A small image autoencoder, trained from scratch.
Model: 7.34M parameters, 48-pixel images, encoder arch gmlp, encoder norm layernorm, encoder patch size [8, 8], encoder layers 6, encoder width 384, decoder norm groupnorm, decoder activation silu.
Training: muon at rate 0.0096, 5500 steps.
Data: trained on rendered roads seen from a driver's seat, with toy cars, trees and houses, 145000 training examples.
Rows from block 1 of the decoder, named by matrix and row number. Rows with one number belong to one channel. Each number is 128 + 32 x the weight over its row's rms, rounded and kept within 0 to 255. All counts start at 0. Numbers have three digits each. After the name is the row's rms in percent of the matrix's.
# convs0: first 3x3 conv (decoder.mid.1.convs.0.weight, 96x96x3x3), inputs 72-95, a 3x3 kernel for each
# convs1: second 3x3 conv (decoder.mid.1.convs.1.weight, 96x96x3x3, transposed), outputs 72-95, a 3x3 kernel for each
convs0.31 129:182174154122102087100061072104109133079151100102093109132098139161179144112103127099126137123137134154140128145118132131119110095176124175218117132067100129134132129136111074154109101106104098103039115132121084131184139156124128169139078121104141081124087135119101096085134105069169121107130160147119109134139114135148130154160106127129139109123137103165163117115128132084105167140106062139021106148108175086127071118040140101139076113115154126109121118130118144110081137104178155162140131109091158178144086121091106168135164115103117093142126141191123164160142131121094094101143123193147151133138086103149152120112113142168189122103149135054026040
convs1.31 139:126128140155160122134162157157091113129061104151119118146069083095156098122121119114112096101103104142138178139110145153095172114153170175118112136171120143126165146110185095163130135137140141195157168109130112155142114139095153174125100148065182109100132121116111183117119155100132108115159181136162179078140135087099104149118043138113146100136144122122158134153119136229136168127178163130171162129168210129107119144087132174125139121187047105119143129084070121090136098178126162168134168180120192107155162162159102062168135063137069115096092115147128114132128144147112111101079164141125096091143077093112113088128091103147098157098107147162129132
convs0.32 097:132188141077090087124094147159133175151205110147121152119170179109212091090172108142171137139148117231170120126172113144150140143136138139145132116158082201222151099155164074178130083182132107142164153150179162087093116149180079125104104120059102097144091120146111182168079204092146121131094108118134136181097094162138159147103113148115108095084139099089082085108124152150125160131175180122163137151144141157210162142153140219167167144093075147133138170120129115159108134156109127124108145118127111123074090119153129184146157130088128149172109195180148165145150142129206186173138170200115089117128097107149154142138111156151126162103113139104124163
convs1.32 090:111113170086138161113114133193122105116109108165095140128092175081117174101137093087089122065134143167189149140135108173112137178120168060050144130088135168153160148136127176060202197142164173163097085118149159125123144144142118132110100155198164143196121113157111174128157133092155114149139118143116125153167164198126095162130116133142150196120116083096094133089114166157098121134167079160127110153140148093176044128129134153156171211232155154106150091124122191127158211105122156132128124154152115186123150175159135116061073158114143168122110178139114142114116141078120101086154144155175082134170122163153119109186131114151189146132158135140124114
convs0.33 098:126140145088054136106096097145142117065172183117116117139107143150134087103102162107174084083174119160142084137144109108137117108107081165108083112148115178155132092201090130139122164166103063125062093162090108157124101105165149113137160186148092130208115137123055194175109177101154155187104101100081105100142079159097134153073132148160144055051103100135150096148156125127138145110090130163136151150143130133150110140158127110099110138127080132109164122080092099153140105109172108159168138138152144147168125106112181094160173096145140100144105103115165137140105093114110116157143146127117136153093188148169127134136158112174037164106139085100121056
convs1.33 098:130143117132107160140158155151125138091124156101091106130174142136157146157157123155145115138135095128132148098062129126100176154130117073082129077132116112171113121103151121146095168143130103135093151188175165141191145136114108156136157119120166177130141100092121179126126116115148180150132127193145139143103141103181146080086049109108125102135136093131087150087109111109144155105134070114103112115156135135130178116124141097108090147186204112105133100121112117149134127072136109113093101057140083151162170196075183143106184160115117086099137142188106091159185170179144136093140140088113126131091136105123165124069082090092085151203181129158156116
convs0.34 096:095116153083125132067101136169117152128132152109094082043114084137171106090120092140146065118141134107141088137094130118177119128121102075095169073177111133072088162107134062110178192177188178147170099126126182145146080191135148164163150165161098174118036175080085132101082126106152153111137108142156162154118117085157121145139155111149164149125102109168127098135177098129122104105138160127078126133099148125126155100114132155072153157171135142181127166126136114153078136142130153084145107184140163114097088159107100078052171158167140086092124057115108128125149096099148162115124127134079130100133094173107128155111125116114190143050142098071150127
convs1.34 084:151214165097155155096116145124055114183146154124084167109087170100144172078114130085104149174078125133134111111121117110142137129079165193098164097123114058114158112067102130182149116158142104120148139147157109102079134184120178165123102102103171112184140148147131109115117124160116120101118099165158100158108147196065071072126150121137147139150108159200140167078122115077124167095075123108128105091101091041090086159113101106088107128159074123131099101160154152134159153139062164120163098196069187109145123129166114146110163156096134114118067100097157156114070094086109208173156090121109142103148112134104131133113136130132157166133125156115127116
convs0.35 096:107120062133100139095153084091146110201108066098151084201174161185125142183172129132134218118168134119106149135130127121142138150127171152163163100127184131150116179150132176130123178104122125142163132168132178088127100103127143158108158174165166060108136122079138113125162175151138114119157140150115104117177135139099145131150124147096147107117128117149158187123126117104116111114136096111117123118142150122114111101095097134127135085138140108133131159218113141123132163146150176116095135123145109145130159095123108159150137152152098161150115124144142175142208127125082169142132147111128120112068117049111133115122104125078059125155090106088000060
convs1.35 090:106170085100126110130166145130214186102110123144156156148125173122115149191137138102117171138185127105119138125132093135140126147159106118122127093138178093139089114075068085161069147131099183255143130110131112147154146122125108122143169084188147129110125132196132136152159097072098139153175085134090057146118097087176192151114149109161162154164078105119147126145140107100110088109155120134098089085109193146105135148161088093115089150070153111103144123108145136101063132118094150115101086129105115154095106215156078149079125096107156137121085119096218177134167101120139122194127155179177070116177150151141113103098139150206153166150137152136130184
convs0.36 096:113118099136106126106086149103120123118109093073092053130154139161180111171081136169117156094110107141171158127095108097136166093111124052160137108123150103139097124231136154115046104068076136148156145130087111066078117145145117134142166129146215116156099153151150141099201188151143161136155191116084110093137157107189195157115076085083158142185123187178165132096105146103091083135118107147117111118032081109179154127139123146105097145084151106130197104093137138174094116095121064138131180088114125115093124101133097192129129141153115090111077129176125159120117137105134150131104140097142134105215129099199130117115146120070153163136059126038119119
convs1.36 087:157164058169135156129109078118096095131141141111124132161146121152156098150068075142147150139152131122136157111105141148071068109110113112125136079084104111077070106167179097035068152158141118096119094167166077159025180132110127128116068081089119116100105106121122147114137117152150151057145139045078144081082074114151151195097080107142167150112086126135138151092132106151147114124149180085107114152146160162112170141123089064162178112125162065117105129120125135178053200134147132067121104057164148128176126163152157129106178161130100119082126113121100133128136207151156170142133112143167127136140168137128135134151059081121136120127125125104151195
convs0.37 102:152185125169134125134127087181177105121119110091089104143118165104157093177131127108099161161153201145136166098136074123153111121130114151164124147186141143161142112151140101082117115131092181086125166116118076142120119096070104144075126095087138089170159124141153161129133151140111174077131115104129113122168205174136150157174152168103102073054113055169173146153131136097146116121102090151183149094116114228156108174158159126181164090147144107132094102147127103108134143090118143117134137158150149178115128108074125099124146159167089149171118144111167141125132136104159110154166187152112139159108168129190162152125121130094064000118087000127092050
convs1.37 104:060015101132178142098108187152114116193144122124105053123138135107095153163185135145114123121105068108110117122134131152080152072138169135136131136147164139133086135110138205159158159112155081125159125063170104122125111102122128133160073074123068069111153185188139092111184131145116094154169144109082057112149132081111090140072113129175107153173195132095164134142182146109102137164107064140135113122075153156066122145105090168186116131199139160082111142102069153212114117085127162114100109145127118153119093119136122071093129196157114170141092129072078103056158190127137183124135160127140117102108083099171104133127136143135141135154166154086122126
convs0.38 097:173147142206139073161161114114163081143079039121075140152131155108188116112085076094150185123169065164145151131191125140160162170131131116111114143096113133101125146150144103232096095104099128121119087069049092127076128137119137174160150143138105141102112129152124095143066163182132132131146157127136168103146158112209193191135157137157166178101134146146160081166090150124149128122128170118139104061188096119103123123111124106147120095149161112119108133108126121123174132175134077135126107117153128039120105064134139120154077100197127168149133111106090177130130114171105124188172158153141084138105148163142213172147121098058086083135095108194116184
convs1.38 097:139111152132175120145105064109122113137140144156143181149151101106150121139126096103111093125119137141123137106131177100056085149165062090183153113107166165099081138141073100053116162125102160126124174060073136182179167143074142127148148119114105199100058117169099122097110109055102149073139151113072087164101134035090111094146137129126131214094149127111071086133168088143088146125117165117073071152136133129121104076128176143152171104139102145126152066101128138115060171078225123135147138097087093152151125129178156118112127125084099071044145102173168105179142134085119173198069140126143105097118163099095155140087154127108115100123158077140094130
convs0.39 097:117225075089143112185186118120127159078053105067097080112070156107121125122112109112066151123136143145134128105134084124175142148120139029125146062108111097101127098165151118152162085158159059133154137132102122124112090162137092124159143113119112019134173160155099095133140179095153143065118117157141145124146115112117128139139120138109131048203176075181128097076115128142141097059070134156147140129142140108227138133123087183209147138070131137108185094135125148149118092111137119180163127134140109091128103169126092062080105111188132106137072191164087105151097160133147136122106133142119104142128166110161136110142150149100090096108126089171080179
convs1.39 089:072062144168127138112101166153158116115126163096104163118074214159158185130114133177093184106183123119167150119101178074079141095105132116084171106155119120097129023117102105143092132118121110144146136074119127110125174064089088106101164133100134063138142133086148081151127159134140070058114093145174136112141072155128081111143115175172137169167099128126156137106112114158126149062108111087105118105115151111013066159136124094171140065189114110073076139143122073106198146157108184137115113120165119143138103094097170114112138158175099142145114123149084115132129141134132157122152170121112114134141150166129128087142138127139084104095115104146129129
convs0.40 095:132111181097097119165172101088109128108142149087105131146179084077118126135075148062125115092115122128111174152123136148102126076111137107097148160146065161182151215141129176112190178136096160086110160112119148111038153090134164165096070150180172112105084073141110120118172176114158196194117150132123137143140182148132122110159099096167140131155097183145161106183141150173182150158144121129187118091106125127120136166095177160132109135095081126117127134145109084126138059092150116108062130164188155166128151181137129175133130161134164178090145132092120150157091149112087146197084104117098134108139145109146178149176121098095159148097136143126169106
convs1.40 088:134110151123125132135065100052066146169092140210124080090108126110101131166110094091090140139118143159117128112067132114098139114083110152120075082096149058118095193158111111088095145114069186161154174126118099148096148159138176165135095119178071059118152090159166121064152094144136088143168128122210129165169105130122113193146145144118155115113125033183131205144076116166097136140110173090113111104121118138121116102140147122090109151135147085125127124132154169144117114166142120154125157188142143111119140075134106131041166124146136106139128154145166142095094069123129102090104129182140151156151167116164095134158155188156153185131086100126139210
convs0.41 099:112158159176104089176116144061136139087104163093147133108084116133153182134128105135174089143170081154185125104127102086108163111130106126120111159189152174180165106092151127035101146175118081078086148147144118076100104155140092156132141151136134105146099200137147181113162135084133120181186127128114117091130199116159172182115129115105150174177125167118053083111114159117102120076079052117153149203179134117157171146113173139144193136104161138091107131117125174124138108162113105173051137118128107137164105109135162067119116099113149128085121113089154161135150158169094142104122128127122088112158165107164057105215107120113106096080138073166112089
convs1.41 093:141101175137074153137060175112137087161091138135082136145174151128121120150147166099071087136110066166144115125128065127105138135082133137112109121159123122169089166054093150149115110137107148156191101148138103139158117096129140100182139088150107129089145140065143175150223168197081106152154116126140099129165151097125104103171229157153165118142155129184178155168154190117111122107078134124059132080103128072148087071143180121124149180162105045153133109188123192206168119136162115105114180209113148182154144090104139102105211099129125112125101183175104145156123157107168219215141071110127133136178167123121138129151137174147106145149129142117113113
convs0.42 094:113152131183152088101114137115107135162115092122147089079148138128116119091078156100118168131150158133171112160142162119110128107169181188117061191137097131122132118113159139115137149133141142164147093099098103088156150141178167088101130096105104107170175159131101136153104105091149080094143188069089134115114132099089131156102134122164154094132099153166123124129123060176117088111104156118104061113130142193124131151120112125106131084141097159207141151151125113122117196102106128090100131114132126203111168123142100100125114125120130172142162143093154163090141130139103132124125095154087107154135195144138154119145164187165149169130158128166131142
convs1.42 091:157056088126152078157097111122192132157076128195161161135151072140095134129146140077094130140158165077100150100093147101134129133094038166138144175127153120101090113137151206136090156126140115094143086111096099107119163178118109086077135160127086102083179117181069085070162208165143059103125143154090092151139102127120116145228170073146143182143139110114100136082078116107097178124102129102125139138124140150141150064118141116096100104109151157141109114091080143106074066157115152139143144165148112127165109079113100107101141105108154128109141109090115106099151174092083167173164139122130102120143144187191131215153151145161141092146102144121102133
convs0.43 098:168111073145135202129137052154126110095159077075126122114099151099141095122136177130066126197193180094174166135161100139170086112146147154149166089160118096171177117111142181167106121145130152135088118160150117137117121118089075190092157211153107163160145117089126133082065146180167156150103144146148169161131189144129102130099157147144155115153119120093143125110156175110123150139110082123184133114169109036089102106151118138105126117152119115114076106135151148091100067146128146131138176145113146137147160092104158151088161149049140134099136167118111098152116142155111155070138162145160161143105179100152141110160128180096084041095129074089134100
convs1.43 089:121146133142142100135130100065114113131124198134092113093176147113111046167122165161132119119119079088146113132114136112071079135112135112092108081069130134157161078079079166114093151113147116101132151123156116160093138144110125065207134134192073090149136068117088115170143152155124110127155141138168126129055135147146119075128107084174092058140100130182092125090147130113146042115088099087072130126118131127143171113071079110094151086061145132085107159079145120134191148163080094099147104124149108047104145131110078150066129158126169054145130066117157164132163121166178194099104151139162094117138189131166093126114136119132179149171137152137169122
convs0.44 097:172176155058085172082121162127141096112126115087098128135115085106120079163094089106183174162130176152151125110127124133141119144142112156118146072057135151089138152100169051078080187139101118100104076075117100117084164134115138196120173114169098152141147202201121135147137118105101130141110168120095076101058105111146123156092061045133133172124135150083097114117144151122115154116090092154133082141137114097057107079106111146173171083160126083138126140160119111183156091142110149139200147134111083070139149123141122101140178112130147119171086149131159075199144186166114113121127086118095136124164117074094107117067137145089158149151142149074196146
convs1.44 089:131123130136129184151084128175155186125132082140137116164115115102126100052113122174073076142128172154092128117094107096113075076139106132169154056181096084148127118077146097106113111117107177156105135089090123128102111136079077112143077049106119091083106133091154120150145132178167151124109102080107029068090132088146101126000132078088150162164160160156143126208120135157129142139081135117070132212108101083057058161074103094129097129128116097091112084097114078083077166162135176123098123141175130103144139121150102072119116101116137109122138094089078098117138137162118118116172146166145115104106135116144128162118140140070189133174092149141126159
convs0.45 099:137146094113107109121148111117116090185068131129183121139148128168140098149141132069148127156158134173164138121093138112082144160179108091121124148117131173225155078105096103094083156100147120176166131087191121124124145108114065175168113117092066106163139100104152098112197141149131210141118131135174144131122146141122120122136130142110078105128190116127121123129157161142192088055060055146139145145127125129082103163198112159098133155161128146125135124146116055148091065056145076107155109131103156139152102107167112112126100115158125137099166131116144139120144148167137121134122134101177221111083116073174140129153115106067143177060150094035104047
convs1.45 092:178171115161054156094153166165107150139102084111151116098146117145131113115130174155106099136150134122057134120159124154077078160111187181143069106114098109111160166066143201180085152185153126170179082109090114164120129186116072096143107027102102093142120106129132139174164113120139083170219187148167096093148109125113063102158118123159125069135162126159192132100139148088122136121205125121089179173160151112089152159084128169156120129142144128087147130133116125116175166143110134173128146137213186051123133144121078088153105134160143161182058141075106165149141142144161131093155127141102134162144150094205138140161131123175113168061104172126140155
convs0.46 107:148145098099128176088121045099128152093161153092095123103079146099121098136125099149115125106125171173101144154124161159163132140107069126117126053105135053054122111175130012135177105091124106073101095078099080072124142141078124123134153136125120070090147108103108066172092068108158075095114168128149154126153137089149159144123128127115148146107126167136124147157112149137097085091124176157148106107104119101104115160089155120125177117116110122107151087093114081095089109137133152147187134124150097108159107149114128112106123097093129177154146105105153132119145139169121085103065118175110073119110054117176126119119166185179170164105124150127080118
convs1.46 134:091120049121060136127169108148031191105122136107136123128163110087098091092164153114144113117119152115132092156061082144099128150150125117143157059112110118214162131128127144101099187119143104089142151173131110142097163087116085136089053132155119125120127127141097125109112093185106191100165101127139169160093124123072103058128078113120098102109146149111104132098124134146135099100138091156125144209110108125118181151174141149159164080174116145147087068134125143129167155105093092129137142160154064133145134122092191090108160147154109100149143072076137113182110077147137241149107154180108168090085099065127154122105126101150174116105087136122129158
convs0.47 103:160089057115110085114072041081077086073091109091098095168118143157148111116133106149134138086122151100133151100149104129140133127142099145142126170113134199139099108159129072114114158185139131208094074117017092042012106137150093081109118101056156119165097103134085144156133145141100150077180130109116146087141147112069077138149157112175100154124169110083128096085106076117152074126133117119166147172152107142129157116155134162097083124140111101114111131165107122122140089174115081101080108084139074126125142076052108086124138156101115102137130134115150107128095186131135153135102147173136110137095146116132129143151136077162118150152064164134100173
convs1.47 079:151119120133132115156095112132129087119119106161104103102124184115152147169140129119105181119102093082150144180157166134101155098144145166127127131123125152163103066115103161141116122062088173183074130125163187102140073121073126071071149093182160125197129137074136123074154119096138072133134130138109109146141101170112110161179127171117126128114124119205156152131127135094145141207134151151079165172165150135104130159143187138130147109109184100097084133104136124107152131156190149113133210121134114115150098139119174155106143177108163142134100146122125131107144122105140117150124106085143115127171169129119144134116144163146110110156153120147138166
convs0.48 101:055104081144150132121139137145160106080105096127055094077141130122128122081077099109102091107099168116113123093096187107142155125116152137108107141156175084117099059133142167114132108129121133097106104124108069102131170197140078121152140149158124227062195148115122170109229131138130125084109105093084073157149091146102131128099094127162128053095115096147145165134141128118122116097134159090143192106134153142122179104159101057068115159143071141133104137081091062161157146124088110099117114154128071100128110144116145136133149148113131174134065126076175134123105107103102121187121160155152121133043178194136189182127121135178130126185210138154103098
convs1.48 088:143110140156091131116132091172144105090076144131152149104164177135129166188154120099134087145161134119095214161147117127136132130088147139117122075066151091125114126087075164118119049142078167158128081147154126121165135151142116140115144150113189136087139131098159100129162149134148097114072123085173134191126100145136147152144108077116113142101148163084114074099122104096118082139181174104077124085090136109166102162136142068098190078120105132106162177167120073074056144135130111188143126083128163093110110124114192096121164165108105121134085138129169140117134167100095135126134139102076105096138129149099098150093092101163097159059108125149083097
convs0.49 093:103093184072143140094134171126137153124115130146145044117162121109191115160187138097111113138095124136148128107141105134133107149124121143072071120110133109111138117154135153117122174155083090056113165108138134146137142158120106081087130147087119183069081075070094069086178157138096143171188147172114091132076053094101094045102156177142117143142095090134116140137118087109099124098136093170112143118081080132062155127181141129150191112120088140109124090117074118107107130094159090123182188108134112073112151088130131117143166113172136134125181077158164164125158153206158138163093127117171114107081040191125095192147131150181132108167034108150083118
convs1.49 086:118175095155140132177138112111184209136116078138120088122131095084109087162129086101124119064091132139151116128107120161140165109145139121106069134104126140155099160142123152171121108124092177172138147110094127136096172222120140186117150190119102126122141157105177157189144166111158147161144128106171138142129170080079122132125125084098117080078119137177145163221108140151119120163167116107093166154124093116131084120111168142114153174166086072112144114144140162141124086095124146108141128171170148143113154117185140081069122118172134122156091086102154136137175095153135105091114129110113120092152133062081111069087157194128205197112112131156070153
convs0.50 095:128120215147088110188092112168086161151100098126160108103100148117070133089171106134109150154186121117092141151132131140151162109154146121147130185116119159115086168163123163175134090207145120115163131145118166143108142124142099159152114056187089189132175102062193122143149114159125131108098121061087120099155063122060140130106067110077101148165196167171124109183123124151168076223151114110072145117150127160135086164141143193191108125141092156150131074070132127090127129077168168146153108108092116135141133115081136113118130126115104136168149145136079108104110162087158059129086098081129139140144123097121123180151081136148175150069168082188087134
convs1.50 082:129153111180101100105146105101124109146112158111137081114142143139109095086176121131137145100145140130065124171089122155134108169138111114090162122123096128164171118113106174127104173126123154050064153112144145163148110148186118160093109130116153170130122054064137130097143144165175135202123147132138181196133104124085141079132082131150120122115147153132092057116065122127130083092153137132149107215113148183085157123104126168086181121176104083098074104168084069066131126122132147145124177111064161160161140134126107089109115127120164139126182130143083156102112165120098096077129141126112117148119107164121104099144131140133192085092169171081073162
convs0.51 101:143085097085131104077148154170186162130150143147141095141120104113111137129170142054082124085118089074096173106170149101116161147159129092079142123087112061101137200176137119111124153140123140091080158140128140180123076082101103171104161141099125147186179165174105151074137123090047099181103089112141097100141137097123073199174145114145170221158131094149170132141133073170130111155180163169116133087148200193132139144148121102173196105110108125151180121136137103054139103120163106118152169149119141119125112142133148139158135130169089095107109116107149102176086159152133128138143094125096122185176091110146113197112115106151188143245153205132114165
convs1.51 087:101125108123134132144162110108105116113151183112077137130165132111160235160159086134118138130125135119157144093089105103127111118104097085160187093159118144132153161134181098157123142106081113089054126133185165171177132122152120101092123167150157154072154149148105066134111121145137097123110104149167255189083133118117085078078062104110139194120130173156108134090091145143124165118098126151128145149154148143161150102189203112162146146104198121124118169099111129136134136163198131137139109099154137165083148144102130143121177142171080155078088074152092145174074098125089079079150143096143151135137194174125157097105149124145123042115098065149119162
convs0.52 130:136167176148087138108086117137097097105184132085075126114077113095051130131090145101194123092104107133108149139134123165112152126096123153123111148143083142089120147128165136047116125121138113089142111136130132077126174183132114135116086106125106075129160182121097131114160086099062161092132139181103131119138171110143080125130104128171248148112110118179217154193151179134127146074105132098096123132111126176148149130027103170088102125163129084058126140147112124145107151131120152121166160170117152109132124153123120111108147183128140133146112082081144107102130086068095142098125080092144138122107145115167130091127140117138096132100134132045059086
convs1.52 154:132148122097100141155111096140113136139116178103105151192192111116152114157147121119155115098148147119134163108101126093130089121095113067195123052129151082104150128132123157072144150150078153126099124098134180106119156113164139127180177153154100148126127109094141077131133122090175162094104201105112162162132140163179169120133068084140052109108130125092077152113140121180156088090075130174122127141104126154103120113151171079153202097159125150142140073120106097132128204114202150115082082104131117173073126077128213146117096057082147047100131120161065130109122152118117196150148194131127188191105112142106149158149126155103132139133171134113198161
convs0.53 098:162134192051134140081137123126149105167164143138097113133134102097132137112111123065141127177157139145117122108155135094151145149146138153084112100074157106146192135204153186081109122158120075167146113119155135103142134107099147145170135150104143135140147155092141085069066010098163188137157135124069083087089118103090040118127147155041143119111132080102146118081098115123101128122084174151167170225168123103217111110107119042110149163053104173155132130105088143214101119106114097107163170153107149103125125112103139122135191147136171142132132110156153113139146177189100116127165173172113139126148127197163132112130096124117108169073102150156141066
convs1.53 090:203120151129098099078122140114139173098128148089145122136146122085125106159192125133153124136077145143131173076143110117138126112118168082184111170115168126195178128110110118129193168137075124129153177142156090100130163158163091144145075191125168063137095137142140095112110156125126132137183155130118151149137183124148095144083085083122133139125190117117117093218145145119107150193152130115130145107132127068135145092115106135135072095208102131177165133121090159198174160109130158119093086102183112168135123113131114099163118093095091177157105131119160179097157164113137157116132107110178191187085201139161102163125129117151154128093163129130170163
convs0.54 094:182075122115155115095147106218080171123098092152070122152070113146107115132086106091121060142117106051148130142136090157135112151075125090148156200130131114141111163185125180123076160145092114042066155116161180135148043115079154116150177110188131221140170141169138104098142091160175178137147160074107073128152122151162154144202123135200163126155114120141118120103130109073108124136073040178112168111175205073134140141179123153157101202114135120133170133119169187181176171138109120092142128127139089140212114088152128164133212141085162156106099116175135129166135126115112108129137171100127119104186122126185121131188141105117116065177081132156137126
convs1.54 087:101119155150073136183185128069108073105052116173125120094157093111111155123151116132135103084137106103150097146132181075167115082134087107157043139115101089118122144098061093060085136113111153160244106089156166175112128130103164179124153172129153077114126129168155131158125165141132111107146139171101150152125105139119126081169118097129123146184111142085116171141090151119133079126206146120140112190155142121124109138117095083119136121139126111134121171122143160139137145107096136096097143199155101160074109085182186144100179160140170141122174143150102103138152186159180214146125107113117161159156122061157098115135129069190146146149129145129133190
convs0.55 099:182164126088117117142174107087158110097146096096121136089027117092117139138105144120078169162154161149141157115118145155121099077129121088083143141132100120115130230191180070139081158143089097118160121171112093131109108136166049091083092078119142205120130255129173173160101124100148165182095148118124137132162101119166160128131123168174126105110112115156132117142169188160176163076086065136117140127102088160158146082155102164168114104144139125153135135132125129133142140147198180172164148140125144120154124120134099114054139137090130088140136139114121124055140106124151086140151136147124103129077134156122139158124079104165148188103183113102147010
convs1.55 091:185140163131098119121123132179157099112112185134086127174165114166141182166130165111136134079098110079150092136153133150139123133153123152167113119132206149155144172159077118166205120109157111159141202117165106172131106073121124134159079132108138125119166147144152103162124130134103132102155188206154121124147143084090062128133148128135142141179184097171174107087072132173156158128167117107167099122158131130096170117096110159147048158205143142126138129155128144206154084154108104108132162188170169152153161136109139137176161126128161149182130131137088150121108174121130163136080080040125189169136109152143080197125125117178103137133063061110068121
convs0.56 100:080137159183180153156119141129125085152113192160071123172054089096058071134106127150171150129067146109142192117184135144137131180093115171113164094156135163102091146179088103053159094152151064105177088082098155124123088113111164130090145146132148136140119136141134126181146086123166100106148074165105083155112109114127159045111142127103133219163137162170129123115085102152159121156142069115143078060124126214164112097074056111122144114115091125106118132159172206152123109135136130154189119102073080151155098134174113102157163170103128149139158141108088106069170131132178168133114104063143159152098104168143163139115134158087058128110203164091051083
convs1.56 096:150108121114134168164172133157095158185145114166124101119111113152205102121163111132115089162142056129091104117179090136124104136099099128148125138149134094126112131136177145070087195163142144189146095099134144120138162105125091149141074153155167106120056142087144138102128129175101109138100153078130146127172122072165084130132092148120143107130163140100099170183121112134126108125077183170134148141129118118140151153114145104060077125224167104100073142220123029104150093104106221153154129131158205181073170163135166099115154127164123109133098186093106146143094113143123086107141149116079118070134171119193149119149100140120110107064062138069124085
convs0.57 100:140122155094105113142171173115118104139088105191139115127159147124169099145141171080141119142123161169110116169161139127209140156156112055102100132183183162116134155103101123057106156137130098128097177195125142148112078095129100104136087129101078101086058094071125117110120135163096203166168132132200185150106153127109096144157223100110125069105128180153151152178142161149144162076065097127149155145160132133097056170162102126138131106128155123188143120103126102087088137101134092128152133103103136125097092088098076065130120177159121164123107133141155155094138164122182156161151183173127153098154067142125063135135135094057129127083060058096097043
convs1.57 104:142125078117096146054099114108106108114139099125072129108141116078146114106163188147100118161137104144148176142128083171102133198183159107134135137092148121161125129080118140127075177100084192153155125125158158166172141171123123105093133127159103127171166153120114109150120120176135119164156159125171197124128135139142144145179105194137125111127096087154171126112127105095168166115073132075100182180164171124141134154146137149174124135161132068104133129126123113118156145131108134090099128216134059069160137223164111109107131154157159131109133114133154188141085136190136132099093162134110100078141151115165079086157113115113149154140137091074166164
convs0.58 114:159137107206162115084177152109147144090103112132099128130079111156153124132119101152092106105113083122114107113110150049128198138133124106118133177119106110111118026158182117101180084109154102133123115127115124118161120170142111108093194101093106161146151205061121127138139111104034135106109137131148127104142127077113128108113156105189154131119105111120131115117122166129136207158122088103077135124124130152121105175131120119112147122091151140178241145082134095132113123116106138135152120151138215122103112124120097113139018156189043091181055066130150136134096120155074086131167161125120136140098135141105130127127145133184131053181149093060126164
convs1.58 135:107145170128169154100127174118134112129217116136109082152088094216128128130148129142133111124066096133099099095128111149114104144123112138075078122114091158175139116099155172097107071111134149150137104137110141164152113164143119118159099124169138151145092106119094129140149122146070155145113174058187122110187166141151103093166129176120149097116148141132171139098150174088022075114103134046141118155107121159115086110076118057137117154116100133115089174207112135191125084158164143140122103153151146202119115116130134095157173152147156150175135135139146136162082123124129117155101024153085109099113075068121149122183133116196152169072084109196103134
convs0.59 100:137123133154166168135126097147164161105086102134080140140102148115137096118091091117150098191102173124140146105097112133173151141180131158150128145153124125092173127056111171120173102102079140139132138075105091080069117137151169138147152183180124107098101135087124150128121095135129081161081101077110143106140133121124079115155146193158165123103123107152164152134119110124151109167191156150159166097062109142173154086110073022088030083106134126154159127111150161146199133056071115080088150159140120142128099089089101072081138123115146098104114165147083059100101120122133104096099111107158130158152096195107096124128099112125089091172131129123099114
convs1.59 103:107111097124115128149178126068041156133084158108100120160180096163154093123128120099119065151125081119100117108063069106054078113100132052126146117071138071147147173117126106122062119157126133081153148138132136132103112136081128104122136109086106125093151143136106132098110156212053103118111128165152215166137117162160148144154142188164103157100078163106137132118104087149120129124042140079112101132125145160148187156135102144145169140117157062136079135137126173179122159091131148111140132154132106107136100060099206133098196115106126115091135143143166094164107061110155178112123136107080082070131212110143130130120129162169188162096115114086110124
convs0.60 086:174095097124160091128111131125135096133130121170096141116133053089148115116137119117132116112114151188135179112152139108082102108153104156126140101092105155162153119165140135101114094168100131119083104168078137132063098141141150168065174120123074141141064174126196127141173108093132125091200111158132155196115106117073112187093142071064143123150134084123125145137107092175169104072114116149139087120129119077123109118170116148106156230196118159109118140144157147207145098133119128109139095152111127168106142086163122167108090167143090115145128124114121136120156197214141136153125130107152090094138126102148113148119106084050172106131117132106158104
convs1.60 081:144099109129111100104117123099143127070097080129078128114162115123125117118141042094097107120124092171136109133128103176155153176181131063119100162135122191121134165114086079200189117093078170212153131109159143150148083217108147176159091122136207152102127151118165161132118186162128141128104142141105073156096144186141153159126111163141151169177089158156121098113072103138162125156159145140166097143120133123106105169141183161142150131126137097144116096106140144106134117083086142164169174195155109180119139177179133106178109138106150164058123163166106141103180172113176127110129140108139128095055114126151135109113110147135186162136092126090144134
convs0.61 093:147181127158153139162095122142158149150127127119098112093122106084109138165137157122113136073112084060076144115122109107095094131093070156163161082125092126141114140185144111120187206255155163103161113112122087098071137170140139169166120106134118097076107178145169215154151158098120129084138162157148144118094123188124119145121114130136077079103077049113130101145126123143138122185166147131165133077076101134132192105167092142101131112107111112085159136058092130168102164133186149184117134162101138138127120190119172151142141080097138123078089103079088063126113086089076119120105095095064042075097144137106127089140199160151145149133164169142255166
convs1.61 090:104137148125140105070124162156173135145120163126142127159153138049135088112204171086098076130146106122069104164152180134139072147128119178102133193157093104143146160186115054099094136131102133183095107087106142152208175115133159054172126112099092093114162132110086110082097135134119175122154169134174126159126157136121137163128152123189077129124104079138175113157185142093165122118141109138169150125133128161124151098113064094109069119118119101075097144096102126125093120095096106159160183138119142121081155144109074100084140107144152148134127103114131138134117096138133131127175125095114154086142100119131170122165163190063043111167162142130186163
convs0.62 095:049181132094113107123128131119172158116108176079111135167120143135142103191171191108086105072124097121131071123150113087135088122102122082159130165115136111098125115103200166164123135107114142159162127152100157133136135176185085098142114104138160203114176062108184094119141198120126132159135149151117104120154134169107079155156138136141097111110121115101149116150158141117128113153090121095109120098109142106170157089117164139135147158173094125098101112137123103138145127139114135143182132123143113152158121090122119101120119126181114106113153184191096169152128105203143098123097127142062145122147093132127110140117124082097132147081130085128137184
convs1.62 092:151145120105111130095106117109153140123065118079079134101097154196172078164135127136139111181120145119053104108143082111125132105103132182104076102132091126118143131171067140140106064086171176151169103152148140141103186139120145140096148172205117112135195188084178162092147173104082121136094105094140171130102128123103156108183171155165115061075101119180181138086148105108161121157193187057090165100115137101167159102130162120134165111176093131180072161140067113124171136130149173149154130177103140117108107151166089098116157152204151080148099174149135126190060153209121151138095119136150123089196172101129085110090146184126133119100123098127111120